A small contrastive image-text model, trained from scratch: encoder activation gelu, 6100 steps.
Rows from block 15 of the image encoder, named by matrix and row number. Rows with one number belong to one channel. Each number is 128 + 32 x the weight over its row's rms, rounded and kept within 0 to 255. All counts start at 0. After the name is the row's rms in percent of the matrix's.
# convs1: grouped (16 groups) 3x3 conv (encoder.blocks.15.convs.1.weight, 192x12x3x3), inputs within the group 4-7, a 3x3 kernel for each
# convs2: expand pointwise conv (encoder.blocks.15.convs.2.weight, 384x192x1x1, transposed), outputs 39-77
convs1.85 092 [107 130 154  89 147 147  96 113 124  94 156 131 131 194 124  97 118 141  97 117 143  88 144 146 107 105 111 116 105 126 102 182 128  93  77 157]
convs1.86 099 [144 137 146 108 152 104 146 140 146 137 129 138 124 138  86 143 136 124  67 111  84 149 244 127  64 168 125 118 134 149 123 125 118 119 108 117]
convs1.87 104 [154 127 150  80 137 118 106 111  70 182 123 152  94  77 127 119 111  79 100 100 152 105  83 143 114 127 100 137  65 139 144 112 116 113 163  97]
convs1.88 086 [149 125 108 126 120 109 115 112 121 101 112 120 118 110 126  88 158  76  79 149 128 107  88 107 170 105  86 145  95 118  79 109  82 151  97  97]
convs1.89 092 [104 124 141 140 134 120  70 162 104 112 124 160 175 218 120  70 161  91 173 105 139  74  81  74 138 132 125 139 113 136 102 144 133 125 114 113]
convs1.90 091 [123 141 116 120 138 116 116 129 131 107 128 146 116  96 114 131 102 129  99  98 109 228  89  46 122 123 130 125 158 117 156 131 128  98 100 125]
convs1.91 108 [147 147 100 117 118 132 106 136 117 132 112  94 130 141 123 113 108 111 110  78 111  57 108 179  82 169 141 126 124 172 150 137 172 156 143 150]
convs1.92 105 [124 104 134 116 119 111 121 119 156 126 133 120 116 100 105 120 111 134 107 149 107 178 255 161 149 143  97 127 100 153 135 119 116 110 105 126]
convs1.93 075 [118 141 112 119 129 110 132 124 147 109 107 110  99  17  73 126  65 107  87 123 127 138 163 147 146 144 104 127 152 102 111 100  88 123 153 122]
convs1.94 092 [153 115 139 123 109 115 136 113 130  83 142  97 113 198 132 104 141 118 114  77 124 102 100 106 161  92  98 113 112  97  65  73  97 111 110 126]
convs1.95 078 [130 123 118  92 121  90 118 127 150 120 112 107  80  45  75 140  94 143  78 144 127 143 124 119 112  86  98 162 100 118 107  95 137  89 140 168]
convs1.96 101 [ 99  61 194 120  39 112 189 138  95 170  98 142 117 144 104 109  98 123 177  75 115 133 165 148  84  64 101  97 129 110 165 163 120  94 118 147]
convs1.97 104 [167 114 122 129  76  55 102 137 177 134 100 127 106  93 120 164  90  91  84  89 124  84  97 112 186  91  63 110 107 121  95 123 154 172 179 110]
convs1.98 109 [104  74 192  86  38  95 116 169 152 164 176  47 156 195 123 113 130 142 171 227  86 119 189 101 159 130 160  99 108 140 141 121 134 132 156  92]
convs1.99 113 [115 101 125 149 167 131  90 120 156 135 146 132 152  78 120 123 169  61 125 122 120 176  83  61 102 227  42 120 123 132 132 122 148 106 151 124]
convs1.100 118 [173 117 151 139 134  78 129 106  92 146  89 116 141 126 119 145 118 156 150 125 147 101 142  79 167  77  72 120 102 172 124  64 135 127 142 184]
convs1.101 107 [ 61  86 202 102  59  95 125 194 143 122 160  81 114 160 112 156 122 157 104 139 119 120 108 119 130 143 173 110 124 110 135 171 127 121 109 122]
convs1.102 068 [105  82  55 137 114  71 106 107 113 103 132 124 161 140 121 100 106 103  93 161 137 126 141 109 124 115 131 170 120 134 129 133 109 141 128  89]
convs1.103 088 [113  86  93 132  60 112 172 100 171 157 101 154 141 151 153 140 131  39 150 106 112 178 174 122 114 156  34 126 130 106 119 134 130 134 129 120]
convs1.104 090 [ 90 196 209  83 153 138 124  91 130 116  92  92 155  94  55 147 131 108  99  16  86 190 135  53 172 114 103 151 123 140 129  79 118 116 126 185]
convs1.105 113 [183 116 111 159 177  96 142  87 129 123  65 120 119 199 124  92 177 131 106  62 118 138 255 108 109 189 122 121 138 128 112  74 140 159 114 116]
convs1.106 102 [131 155 124 108  73 131 150 100  90  87 129  63 153 193 135  97 185 160  80 147  20 158 214 172 125 170 138 153 117 144  69 113 147 156 110 110]
convs1.107 100 [116 118 139 127 106 124  87 139 138 138 123 186  88  91  96 162  96  83 121  73 164 110  84  79 206  93  58 136 141 134 124 134  87 158 126  95]
convs1.108 103 [170 131 117 150 131  97 135 130 106  99 174 159 127 140 153 130  98  94 103 134 147 141 214 147  92 177 113 102 123 129 141 164 137 110 178 123]
convs1.109 097 [123  79 115  70  85 179 105  97 142 171  70  88 114  88  99 148 160 101 149 184 104 126 130  99  97 112  73  94 109 123 119 123 136 119 131 142]
convs1.110 111 [105 155  92 151 152 115 145 186 121 130  84 170 143 187 210  86  83  93 120 149 134 118 149 140 125 171 129 141 111 122 104 175 109 162 153 119]
convs1.111 094 [149 154 101 192 157  94 131 154 104 134 163 146 104 177 123 123  97  96 143 114 105 110 255 153 139 138 117 147 123 141 149 235 168 108 160 106]
convs1.112 105 [ 97 180 136  66 170 145 129 158  88 133 108 171 119  94 172 120 128 113 118 184  52 151 208 187 170 129 124 145 137 117 121 161 184 132 132 112]
convs1.113 103 [159 186 133 198 207 109 118 182 143 103 196 129 126 181 189 134 125 103 110 139  74 126 119 153 111 118 114 132 121 138 122 124 135 124 140  86]
convs1.114 096 [164  98 156 152 154 102 148 133 126 124 189 116 111 152 158 107  95  94 110 142 156 218 188 111  61 209 114  86 118 134 161 136 113 135 172  94]
convs1.115 084 [ 96 122 148  86 102 106  88 117 133 156  96 119 100 116 123 141 103 149 155  98 109 106 106  85 116  74 131 165  70 159 120 155 101  83 134 107]
convs1.116 091 [ 75 104 157  68  84 141 134 147 118 100  72 140 127  79 135 119 142 143 125 110 117  96 145 143  88 124 124 129 120  96  98 123 179 118 136  88]
convs1.117 114 [ 97 189 113  99 137 134 112 172 147 143  74 199 130 127 175 128 148  84 134 175  82  94 165 192 105 181 108 140 133  95 107 133 172 112 183 102]
convs1.118 130 [180 120 136 205  97  96 120  76 112  79 198 117 108 138  80 130 113 148  84 184 108 191 209 130 131 146 144  67 157 131 171 174 133 124  85 169]
convs1.119 100 [140 109 160  89 134 133 135 133 141 126  95 133  96 104 163 141 168 120 154 162  94  80 255 212  78 125 147 131 103 108 129 141 143 119 117 120]
convs1.120 118 [150 128 172 104  49 152 119 111 153 146 162 198  83  15 124 109 112 178  70 101 105 129 172 112 107 151 109  92 162 115 132 142 133 118 129 143]
convs1.121 106 [162  98 137 198 129  96  79 195 153  86  89 101 199 159  31 112 243 137 101 160 126 125 123 138 115 114 125 149 130 129 132 135 134 142 112 103]
convs1.122 115 [140 175 116 134 107 200  99 142 125 127 183 200 122 117 233  98 193  50 130  83 130 138 135  84  98 173 141 136 115 111 110 119  79 117 129 141]
convs1.123 105 [ 64  77 128 197  43 109 158 100  98 117  86 104 133 103  80 126  81 128  87 133 131 107 111 179 129 169 122 114 176 117 109 176 123  94  93  97]
convs1.124 122 [116 193 105 145 148  91 124  99 110  74 255  80 180 125  49 113  93 115 141  92 159 106 151 144 145 100 115 107 124 146 150 142 137 125 146 156]
convs1.125 099 [120 165 122 168 150 135  96 164 132 120 102 151 144 238 128  83 233  94 141 157 129 102  65 114  83 108 140  61 113 121 149 175 116 139 179 144]
convs1.126 098 [137 137  88 129 255 167 124 145 132 116 135 139  96 179 172 131  97 116 238 137 102 158 126 115 109 115 113 132 135 133 140 131 110 125 104 140]
convs1.127 110 [123 142 128 125 218 132 146 137 137 135  76 135 126 140 103 116  99 122 255 102 103 161  95 140  59 119  84 108 147 146 189 224 198 126 133 145]
convs1.128 093 [115 125 159  79  81  85 184 108  72 149 141 110  80  87  88 176 103 100 121 102 115  97  97 122 149 153 167 169 162 168  85 100 134 135 150  62]
convs1.129 113 [118 132 110 137 174 185  97 144 169 120 124 143 144  55 108 119 129 168 180 189  71 151 183  85 123  85 108 132  83 204  69  71 119 146 115 134]
convs1.130 096 [147 136  82 133 255 163 105 127 116 112 129 151  81 204 144 132 119 107 194 163 100 142 131  97 147 106 130 115 114 115 125  94 107 144 139 142]
convs1.131 109 [152  75 126 171 116  69 140 137 147  99  49  97 198 144  41 125 152 157 106 136 140  82 162 119 138  85 164 121 163 156 127 115 152 138  91 127]
convs1.132 106 [114 130 148 123 192 146 107 114 123 103 106  82 118 158 148 124 131 123 105 180 161 122 198 137 126  98 109  98 149 181 185 109 130  85 124  73]
convs1.133 088 [ 97 147 139 155 156 117  91 140 107 103 122 121 151 193 159 129 106 146  83 126  94 136 158 151 103 144 159 121  60  91 131  49  71 177 142 112]
convs1.134 094 [154 116 127 123 100 102 140 114 134 125 105 107 131 134 112 137 129 142 130 136 116 113 170 140 106 137  67 103 123 107 107 134  76 154 147  94]
convs1.135 084 [126 151  63 104 135 141 137 106 113 175 134 148 107 109 101 128 114 143  67 163  72 142 121 107 162 102 129 141 123 141 161 117 108 156 115 147]
convs1.136 103 [ 97 114 125 113 156 100 116 120 130 144 138 122 136 120 106 130 112 129 116 110 110 117 162  90 123 114 143  99 151  94 172 135 150 141  84  89]
convs1.137 117 [106 131 136 112 162 133 127 131 117 139  71 117 121  47 132 137 123 147 127 133 141 129 132 142 118  74 103 148 194 128 171 241 132 111 126 126]
convs1.138 096 [128 133 130 148 112 109 187 113 105 128 190 107 140 144 105 124 103 105 109 112 136 149 136 116 154 139 167  84  89 115  80  66  79 153 201 237]
convs1.139 104 [120 129 111 120  92 130 128  82 150 118 103 127 102 206 114 139 136 127 106 124 110 125 191 135 136 121  99 117  99 159  96  84  81 136  93  94]
convs1.140 088 [132 136 109 130 125 130 132 131 111  82 112 140 161 180 142 111 149 126 137 158 121 117 154 148  94 152 117 173  59  98  58  40 116 105 131 184]
convs1.141 113 [110 139 143 156 255 199 133 183  74 161 143 142 160 142 121  98 101  78 124 147 115 137 214 166 130 148 147 120 184 134 159 223 142 123 164 137]
convs1.142 098 [121 131 110 159 143 126  78 135 126 164 146 143 132  87 119 129 104 143  87 130 132 120 118 120 135 153 142 148 104 148 118 169 128  97 155 106]
convs1.143 129 [144 136 136 135  98 130 128 120 113 148 155 140 156  82  92 121  97 137 148 139 124 136 101 112 143 103 115 117  82 107  84 191 175  85 165  89]
convs1.144 101 [131  97 141 152 213 119 143 147 135  87 150 100 183 186 122  90 156 146 125 135 139 113 157 148 150 116 131  98 145 122 132 225 150 116 135 112]
convs1.145 088 [104  88  83  89 134  81  75  92 132  67 120  81 115  74 165 133 134  94 159 130 169 177 128 175 163 168 101  89  91 116 102 110 116  89  79 130]
convs1.146 070 [145 120 138 109  91 102  97 103 157 161 120 194  69  64  86 102 105 146 130  85 130 144 156  78 129  82 157 136 100 107 118  61  71 139 104 120]
convs1.147 084 [132  88  98 129 169 161 143 195 140 128  62 156 145 136 150 122 221 122 124 108 149 132 119 126 104 141 133 115  57 166 154 200 172 102 187 167]
convs1.148 091 [166 142 125 187 122  84 149 103  75 156  99 141 229 103 105 121 120  88 103  77 161 185  38  92  93 130 121 135 108 108 142 108  42 125 134 154]
convs1.149 080 [197 103 155 155 100  93 119  94 106 200 101 151 106  78  92 172  63 105 109  97 122 132  27  96 141 108 114 173 133 106 129  85 100 140 112  67]
convs1.150 070 [118  93 131  97  94  83 101  91 122 120  91 133 105  46 100 110 136 181 190 143 154 126 134 131 109 183 166 143 109 109  88  86  72 138  56 156]
convs1.151 082 [122 106 145 132  65 103 120  97 112 102 104 181 126  71 107 150  83 151  85 108 110 195 178 126 146  53 120 138 136  71 124  83  76 123 116 136]
convs1.152 064 [ 74 125  94 112 100 121  99  89 107 115 134 160 105  88  83 103 124 144 179 116 116 142 167 126 128 139 110 158  70  86 113  69  80 123  68 133]
convs1.153 098 [110 127 140 158 227 136 138 202 169 118 127 143 160 228 111  94 150 149 120 158 132 131 190 124 137 142 162 147 135  89 138 176 130 115 172 157]
convs1.154 107 [142 121 150 102 128 153 131 195 157 110 133 108 118 120 165 105 200 176 160 106 107 130 123 159 114 150 131 124  83 119 136 128 179  86 212 142]
convs1.155 084 [100 133 120 135 229 148 130 184 135  72 133 103 127 190 195 117 179 161 150 124 107 116 172 167 132 136 120 125 163 139 133 192 185 130  99 121]
convs1.156 077 [ 94  85 168  68  97  50 120  83  78 126 144 159 109 144 150 144 157 112  97 114 161  73  44  74 154  97 164 149 134  96 167 152 129 121 148 128]
convs1.157 102 [124  89  81 105  82 126 103 152 160  87 140 132 139 137 131 100 136 105  96  28 162 123 151 109 125 120 174 153 118 110 120 129 136 128 128 108]
convs1.158 091 [130  89  93 102  73  89  94  90 108 115 146 172 101  98 126 149 134 117 127  32 140 100  79 187 127  54 137 131 174 143 157 176 129 108 169  92]
convs1.159 111 [151 156 116  66 183 226 149 141  52 122 153 125 116  99 126 136 119 126 130 206  78 115 118 198 129 119 108 103 161 134 148 107 106 154 132 147]
convs1.160 110 [151 178 116 137 147  57 160 151 137 133 157 140 158 149 108 101 139  93 102  72  88  74  69 172 128 153 185 149 139 137 155 155 143 128 151 130]
convs1.161 118 [ 82 149 184  95  54 151 112  72  94 154 142 141 133  93 120 153 133 124  89 247 133  63 150 195 125  92  87 162  94  90 166 115 121 169 167 150]
convs1.162 127 [130 143 118 175 137   9 151 179  97 137 120 147 134 134 129 133 119 115 130 145 148 198 133 104  48 232 115 105 106 158 105 104 144 128 118 178]
convs1.163 104 [133  94 108  97 108 134  97 121 186 167 145 130 155  93 105 136 115 108  83 100  75  70 223 198 102 121 142 173 130 101 136 135 140 160 133 127]
convs1.164 105 [146 166 102 192 234 200 129 219 131 125 120 137 126 135 131 126 117 161  89 133 105 116 150 151 125 153 114 121  95 105 159 100 123 131  79  97]
convs1.165 094 [ 92 119 131 138 206 118 108 200 122 117 129 161 122 112 124 123 103 130  97 130 152 157 235 133  91 129 106 146 102 115 107  58 109 133  57 126]
convs1.166 107 [152 194 123 151 112 136 150 124 155 151 141 171 154 127 151 152 134 145  81 176 125 132  58 142 144 160 145 104 113 106 134 145 138 181 117 140]
convs1.167 099 [145 118 119 123 102 181 108 142 131 121 157 113 125  79 134 147 107 146 102 136  71 131 255 217 124 119  95 163 103 164 124 102  91 134  89 114]
convs1.168 093 [110  99 149 126  91 119 110 166 106 109 105 146  94  65 103 121 163  75  96  85 174  91 122  84 119 129  97 121 129 165 134 155 146  72 189 125]
convs1.169 097 [109 100 104 110 102 121 122 228 123  76  75  63  74 144  93 132 233 135  98  70 102  56 153  64 130 240 140 118  84 106 120 122 104 130 120 155]
convs2.85 083 [160 123 155 171 157 106 104 119 111 195  95 140 104 148  96 145 173 139 129 118 190 106 172 137 126  77 103 113 129 161 137 168 113 123  88 197 160 128  96]
convs2.86 088 [145 165 110 131 119 103 126 116  41 119 118 145 152  54 152 162 118 166 153 120 158 140 113 150 111 106 163 152  82 115 121  64 117  89 122  93 152 120 154]
convs2.87 094 [151 118 204 103 141 131  93 154  83 169  63 142 124  82 119 111 149 121 119 150 134  91 151 123 134 128 157 126  98 137  66 145  56 159 122 127  20 128 129]
convs2.88 097 [146 130 150 148  93 120 102 146 140 159 139  64 139 159 148 130 129 137 125 156 167 127 106 133 136 177 163 170   0 157  90 150 123  76  96 107 200  87  84]
convs2.89 086 [237 154 196 154 183 165  99 130 103  91  73 168 112 143  58 127 133 130 138 150 144 173 128  90 140 163 147 139 176  85 150  91 110  90 149 109 144 136 133]
convs2.90 096 [ 98  98 116 147 122 101 164  54 136 135 127 146 132 107 121 132  97 159  67 103 171  54 119  97 134 144 139 177  86 167 108 156 157 116  87 115 133 120 114]
convs2.91 099 [130 100 152 116 111 155 146 124 115 167 128  83 119 133 117 112  98 178 109 104 154  84 108 130 130  75 127 159  96  93 172 124 132 134 131 134 122 116 129]
convs2.92 117 [137 150 112  99  68 146 123 111 140 148 145 112 101 148 126 132 115 115 139 130 117 125 128 110 142 147  83 142  29 105 101 123  89  87 125 120  76 105 115]
convs2.93 090 [ 83 110 101 137 128 156 120 182 107 196 144 142 156 161 126 113 144 131 177 127 139  98 119  84  95 197  96 180  80 123 133 169 102 119  98 138 201 111 158]
convs2.94 113 [116 183  88  85 113 191 137 102 142 174 137 104 121  88 123 130 145 160 122 132 138 100 140 102 137  65 131 173  98 119 111 139 125 107 109 143 162  71  91]
convs2.95 091 [109  95 119  79 115 110  94 132 122 176 119 118 179 148 133 123 159 124 133 110 169  90 121  87 188 146 113 192  92 135 160 155 142 158 152 127 222 116 221]
convs2.96 086 [149 144 102  65 137 128  95  94 118 132 109 131 115 169  93 156 120 115 152 141 126 160 159 171 140 136 175 139 152 147 177 155 106  83 128 113 101 131 192]
convs2.97 093 [132 167 111 188  98 174 157 113 113 118 117 107 173 127 104 128 119 138 147  65 173 178 100 123  82  70  80 156 132 100 124 191  77 109  81 144 118 129 118]
convs2.98 090 [146 105 142  87 109 178 107 193 141  99 104 136 119 165 151 143 191 140  85 118 124 115 122 111 226 185 145 141 108 136  87 106 141 103 137 113 103 110  98]
convs2.99 087 [109  94 150 116 116 214 125 171 135  89 179 138 165 146 137 140 176 103 143  99 137 132  86 113 116 130  91  69  81 111  46 146 107  86 115 127  73 154 111]
convs2.100 093 [114  77 243  67 147 152 140 161 144 100 137 158 128 117 125 141 127 113  99 114 104 145 112 127 124 133  99 100  58 127 123 138 134 104 117 153 112 108 128]
convs2.101 096 [156 117 143  73 128 131 117  98 185 143 104  83  97 119 138 117 123 156 164  94 151 164 123 119 135  89 140 137  62 123 144 168  97 134 118 138 130  98 118]
convs2.102 094 [131 124 174 107 116 160 116  44  80  87 112 118 106 164 119 145 131 101 163 141 137 133 127 108 145 109 135 154 108 130 203 126 176 149 120 120 114 158 162]
convs2.103 083 [169 156 129 101 211 123  80 106  87 175 100 131 139 122 103 115 104 112 110 125 143  92 105 101  99 141 114 141 174 169 162 117  87 145 146 156 101  93 125]
convs2.104 087 [126 104  64 117  75 161 146 126  69 179 138 122 162 120 103 146  79 176 143 156 118  54 141 102  89 135 186 129 119 118 126 124 154 118  97 142  92  98  94]
convs2.105 093 [122 154 113 150 107  87 103 131 123  79 178 130 127 138 112 118 148  89 125  90 117 120 124 148 139 179 116 134  96 127  74 127 109 124 105 179  94 110 133]
convs2.106 098 [150 194 102 111 139 134  86 150 154  91  94 118 136 124 157 107 107 122 114 133 123  87 108 129 112 125 120 140 143 150 151 124 123 106 141 165 162 146  82]
convs2.107 099 [145 167  81  99 159 162 134 126 155 122  89 136 130 130 102 185 108 122 132 103 129  77  97  83 146 158 137 144 126 112  87 113 161  96 104 131 100 123 109]
convs2.108 090 [152 155 121 151 150 105 115 119 171 148 157 131 131 167  89 145 123  75 114 119 116  92 167  98  86 107 169 107 123 119  79 161  82  65 132 125 119 115  50]
convs2.109 113 [182 122 127 187 165  79 152 111 153 129 116  95 138 192 162 133 186 172 157 130 144  97 155  77  94 180 163 148 146 115 141 167 109 127 185 146 103 127 185]
convs2.110 095 [185 111 116 154 114 119 125 132 138 169 120  70 229 129 143 130 175  71 147 114 112 113 147 125 111 121 174 140 124 128 104 163  95 131 192 158 126  86 163]
convs2.111 089 [163  58 111 116 138 121  82 164 100 121 160 128 134 174 157 157 145  83 106 143 166   0 125 152 143 119 108 177 106 106 133 160 114 152 112 163 139  94 142]
convs2.112 100 [112  88 147 182 120 144 137 109 142  97 139  93 137 135  82 160 177 133  77 117 100  79 153 102 102 182  67 100 149  92 116 120  84 129 154 136 140  73 154]
convs2.113 105 [157 178 122 115 143 122 125 120 143 106 108  32 186 127  95 166 163 117 119  86  98 159 144  87 134 172 125 120  67 144 144 177  85  66 123 126 101 119 126]
convs2.114 091 [154 126 136 160 136 163 162 178 147 175 101  73 104 162 118 111 138 132 118 140 187  84 139 129 109 191 120  67 115 123  95 135 143 135 158 112 123 134 139]
convs2.115 122 [152 141 100 144 163 151 112 188 109 135 144 128  79 132 106 138 126 125 175 149 141 142 115 136 131 131 132 144 202 113  90 151 154 135  93 112 130 111  86]
convs2.116 087 [ 92  49 141 113 161  68 133  89 107 162 191 115 123 127  99  92 107 119 207  54 168 138 116 166 117 127 151  90 110 150 171 135 149 109 144 107 142 127  44]
convs2.117 093 [117 109  79 176 168 134 105 157  90 110  53 121 201 171  90 181 125 154 160 120  84 132 103  75 114  82 129 122 138 124 139 176 124 143 140 111  67  47 115]
convs2.118 110 [159 147 164 150 172 139 108 151 169  77 182  65 182 146 105 165 123 101 156 138 143  88 111 120 126 114 128  81 110 102 130 119 158 143 122 141 129 123 108]
convs2.119 084 [ 64 127  68 108 124  84 150  88  79 174 116 192 171 210 114 129  98  45 129 152  64  90 134 134  11  91 117  93 162 154  92 142  99  94 154 187 107  70 105]
convs2.120 098 [168 123  79 165 133 144 146 131 114 168 152 134 166 134 103 112 131 129 118 111 152 108 168 126  62 197 162 155 161 154 120 132  97 128 140 102 143 171 110]
convs2.121 096 [111 182 132 101 157 170 202 164  88 119 156 111 171 142 131 123  84 112  79 169  89  63 139  98 141  61 158 119 118  90 133 109 135 158 127  76 129 135 133]
convs2.122 095 [179 201  54 213 133 107 166 122 152 178  79  99 152 114  96 136 155 157  92 169 135  84 208 112  84 167 129 125 112  91 134  81 167 168  89 185 115  80 133]
convs2.123 104 [166 115 198 116 114 145 255 109 145  69  79 202 105 121 167 105  86 105 131 133 227 133 138 164 143 129 164 155 165 129 178 107  97 133  97 211 141  98 101]
convs2.124 100 [117 115  76 127 185 154 189 109 111 128 167 134 200 106 125 104 209 118  85  90  70 126 152 139 115 152 137 140 134 141 142 112 174 127 163 190 143 164 131]
convs2.125 087 [ 76 172 185 157  70 168 153  85  85 128  81 109 182 124  57 139 126 106  48  96 125  93  76 148 128 138 133  99 145  94 128 133 153  73 109  84  77 143  84]
convs2.126 093 [141 180 151  93 140 108 149 110  93 124 111  74 119 114  91 134 111 159 182 125 165 113 130 151 107 178  68 112 133  82  79  94 101  98 135 135 109 146 151]
convs2.127 097 [120 115 120 155 151 111 102 118  90 112 118 106 121 123 161 150 174 108 102 126 174 116  80 108 117 170 132  82 100 127 122 111 155 102 214  92 108 151 131]
convs2.128 111 [161 154 198 192  88 161 164 118 102  98 134 132  58 142 104 146 160 132 169 138 107  89 151 163 147 191  79 127 172 134 142 131 179 104 149 122 151 159 172]
convs2.129 093 [158 114  66 114  74 144 144 116  93 143  79 204 188 142 137 126 157  92  95 138 149 140 106 104 110 100 116 121  83 105 122 130  80 134  78 175 115 132 196]
convs2.130 093 [143 175 158 136 135 119 152 101 131  90 123  88 142  97  97  72  68 123 147 163 122 123  71 195 176 100 108 133 116  73 152 144  98 124 140 126 120 145 106]
convs2.131 093 [116 167 139 146 164 148 160 143 148  78 135 107 147 115 128 100 170 172  89 130 138  65 150 129 185 193  88 157 156 101 107 137 177  99 141 179 152 120 169]
convs2.132 088 [205 102 142 149 158 136 176 134  54 167  89 124 123 124 154 133 141  60 128 122 138 148 181 166 145  84  96  91 134 114 128 140 122 137 120 172 149 135 159]
convs2.133 103 [143  78 130 109 116  65 140 144 170 132 155 127 138 165  80 156 102  99 138 117 103 176  67 156 131 111 184 116 103 129 125 151 120 161  96 172 128 130  79]
convs2.134 103 [108 174  94  96 124 155 125  22 133 115 115 147 153  96 152  86 134 121 181 147 138  92 112 117 149 116  96 177  93 154 153 120 140 172 117  95 113 131 141]
convs2.135 092 [118 138 162 117 155 163 128  54 164  87 141 141 112 156 146 124 124  80  97 185 152 117 106  98 113 122 166 102  55 128 131 124 166 124 167 132  91  92 116]
convs2.136 092 [109 113 119  22 102 138 170 105  93 163 121 161 124 146 137 123 114 102 100 158 112 133 130  98 102  85 126 140 124 111 149 166 177 140  68 154 101 159 159]
convs2.137 148 [123 203 137 128  47 112 224 144 133  84 117 113 202 119  67 161 144 125  91  87 128 108 113  73  58  70 136 184 130 132 131 146 152 135 145 146 106 180 136]
convs2.138 097 [132  76 168 123 104 143 162 163 155 110 121 112 212 183  93 137 184  74 154 110 132 186 154 122 140 129 119 112  97 175 131 128  51 152 118 192  98 117  92]
convs2.139 128 [137 149 147  84 163 148 159 116  92 116 127  92 141 134  95 148 107 123  79 108 138 214 133 166 157 113 129 112 133 116 132 179 208 104 158 148 121 126  89]
convs2.140 103 [154 151 124 139 126 128 172  73 120 131  43 136 123  97  90 139 135 128 118  82 184 187  74 153 185  97 121  95  90  99 129 106 100 134 154 149 114 131 106]
convs2.141 092 [ 56 126 128 130 141 106 141 131 136 122 144 131  75 145 106 139 106 113 122 167 149 124 125 108 119 136 128   5 148 108  87 141 114 116 129 106 110 112 111]
convs2.142 089 [172  62 154 117  66 161  58 185 158  89 141 149 131 136 126 124 111 142 161  95 168 161 124 106 106 140 137  75 153 111 133 106 132 121  83 139 149  49 138]
convs2.143 120 [ 63 142 141  87  80 110  98 137 151 177  91 103 198 160  99 171 120 123 145 128 153 136  71 208 113 118 149 139  90 171 131 132  87 138 171 123 138 214 147]
convs2.144 107 [123 163 116 168 137  91 175 110 177 156  97  95 145 204  76 165 147 125 114 141 151 158 140 125 125 186 132 130 116 149  87 119  96 146 120 171 122 147 119]
convs2.145 106 [135 143 174 113 130  90 132 205 147 128  70 215 130 119 222  88  78 145 106  70 150 148 171 106 179 135  71 132 138 129 108 107 170 135 101 149 134 145 130]
convs2.146 093 [176  65 113 154 131 169 129  98 156 155 152 108 175 119 157 109 183 172 198 123 184 116 130 163 108 205  71 142 152 138 106  95  74 151  92 155 151  84 125]
convs2.147 090 [128 159 167 177  95 131 113  79 169 138  68 120 124 149 119 179 172  66 149 126  95 134 134 129 138 157  98 143 148 138 120 126 142  76 169 213  99 159 129]
convs2.148 104 [125 117 132 111 132 163 164  81 125 106 129  53 226 255 113 150 112 133  89 141 184  94 136 148  90 132  79 147 166 109 144 165 102  96 146 195 139  73 133]
convs2.149 103 [ 12  60  91 115  66 120 109  95 183 138 135 129 135 163 103 148 171 104 170 145 123 158  82 104  77 167 150 102 107 122 131 161  66 130 164 133 185 103  84]
convs2.150 096 [168 158 172 151 112 148 157 155 107 223 154 164 107 104 142 116  84 138  91  73 136 172 127 132 106 177  94  81 126 161 135 118 187 189 114 151 155  72 123]
convs2.151 100 [147  98 120 192  73 154 161 109  86 150 118 115 156 110 163 135 141 107 134 119 158 110 141 139 156 151  66 150 100 126  97 185 112 121 122 108 142  87 143]
convs2.152 095 [188  77 144 115 120  85 179 100 112 160 116 127 135 100 197  95 182 148 102 158 147 120 141 149  93 236  82 124 116 102  98 106 165 117 111 125 107  89 129]
convs2.153 102 [203  75 192 111 133 112 134 126 169  99 114 121 170 188  84 184 155  58 127 138  97 121  80 137 115 165 178 136  96  88 110 188 155 139  88 115 192 125 116]
convs2.154 100 [140 158  74 169 123 105 100  90 149 150  96  98 184 181 121 157 109 140 107 122 132 109 153 122  56  97  76 179 173 116 161 132 132 141 100 143 212 112 132]
convs2.155 087 [153 178 102 148 114  69 173  87  90 108 111  46 143 166  86 155 162 104 113 101 168 165 100 119 107 136 146 118 131 104 130 152 127 129 141 171  75 121 109]
convs2.156 101 [178  26 197 138 155 192  72  97 166 169 134  91 113 161 108 136 138 113 131  98 107   2  43 174 120 178 112 158 107 109 116 135 136 110 139  95 145 109 156]
convs2.157 092 [115  59 141  79 189 115 130 146  64 134 154 140 137 146 120 141 193 115 175 103  98  80 123 131  85 174  60 140 166 139 137 133  90 139 107 205 148 110  81]
convs2.158 127 [139  60 151 152 132 136 100 142 140 110  76  49 117 180 188 114 120 136 140  59 160   0  19 166 145 179 124 160 115  88 125 159 133 150 147  91 184  79  74]
convs2.159 090 [ 88 179  83 213 127 110 138  75 155 171 125 103 153 114 115 142 158 186 107 164  52  99 147 134 152 135  86 134 137 161 124 106 133 106 149 101 131   0 151]
convs2.160 089 [141 160  96 123  78 173 145 166 106 141  52 129 112 171 102 184 142 118 148 125 111  88 132 127 156  79 115 147 151 142  98 158  81 163  95  82 173  74 122]
convs2.161 106 [140  96  70 151 143 157  74 152  96 146 113 145 117 146  92 173 138  99 116 100  82  65  61 195 118 131  98 151 181  85 122 124 129  84 130 134 139 115 114]
convs2.162 095 [121  87 144 119 177 129  91  94 146  71 183 110 119  99 116 143 156  91 114 121 119  82 154 156 144 157 154 119 133 145  81  86 111 141 133 161 125  96 146]
convs2.163 088 [ 87  95 157 101 144  66 124 163 154 141  99 136 146 122 137  98 148 111 191 143 132 121  79 155 154  61  78 178 150 131 146 100 130 117 133  66 109 140 138]
convs2.164 126 [147   0 131 180 136 103  73 109 171 147  61 186 105 103 136 102 121 129 132 212 135 117 190  96 111 141  88 104 148 132 134  93 140 139 166 125 126 167 133]
convs2.165 108 [ 90  87 138 134 177 118  98 100 122 144 153 170  93 124  82 148  43 127  97 161 142  75 100 108 165 109  94 183 123 145 109 138 112 100 134 151 120 139  87]
convs2.166 103 [208 117 114 177 166 116 125 165 128  86 125 111 143 137 117 129  87 127 133 133  67 136 135 132 135 121  94 148 101 140 155 151 105 114 135  60  95 121 129]
convs2.167 093 [173 110 164 111 190 116  68  92 108  63 106 126 120 117 156  87 108 171  82 107 122  85 148 120  80 106 104 139 132  71 124 139  81 103 165 152  87 115 124]
convs2.168 098 [109 126 144 160 109 165 160  88 158 141 154 137 150 129 100 152 236  52 197  91 176 160 140 148 133  89 129  88 190 129 123 184 166 149 123 158 102 139 160]
convs2.169 108 [149 156 100 135 103  96 174 110  74 169  97 143 145 156 136 106 138 154 162  95 187 106 126 112 137 154 140  88 168  66 127 151  97 162 108 146 149 144 133]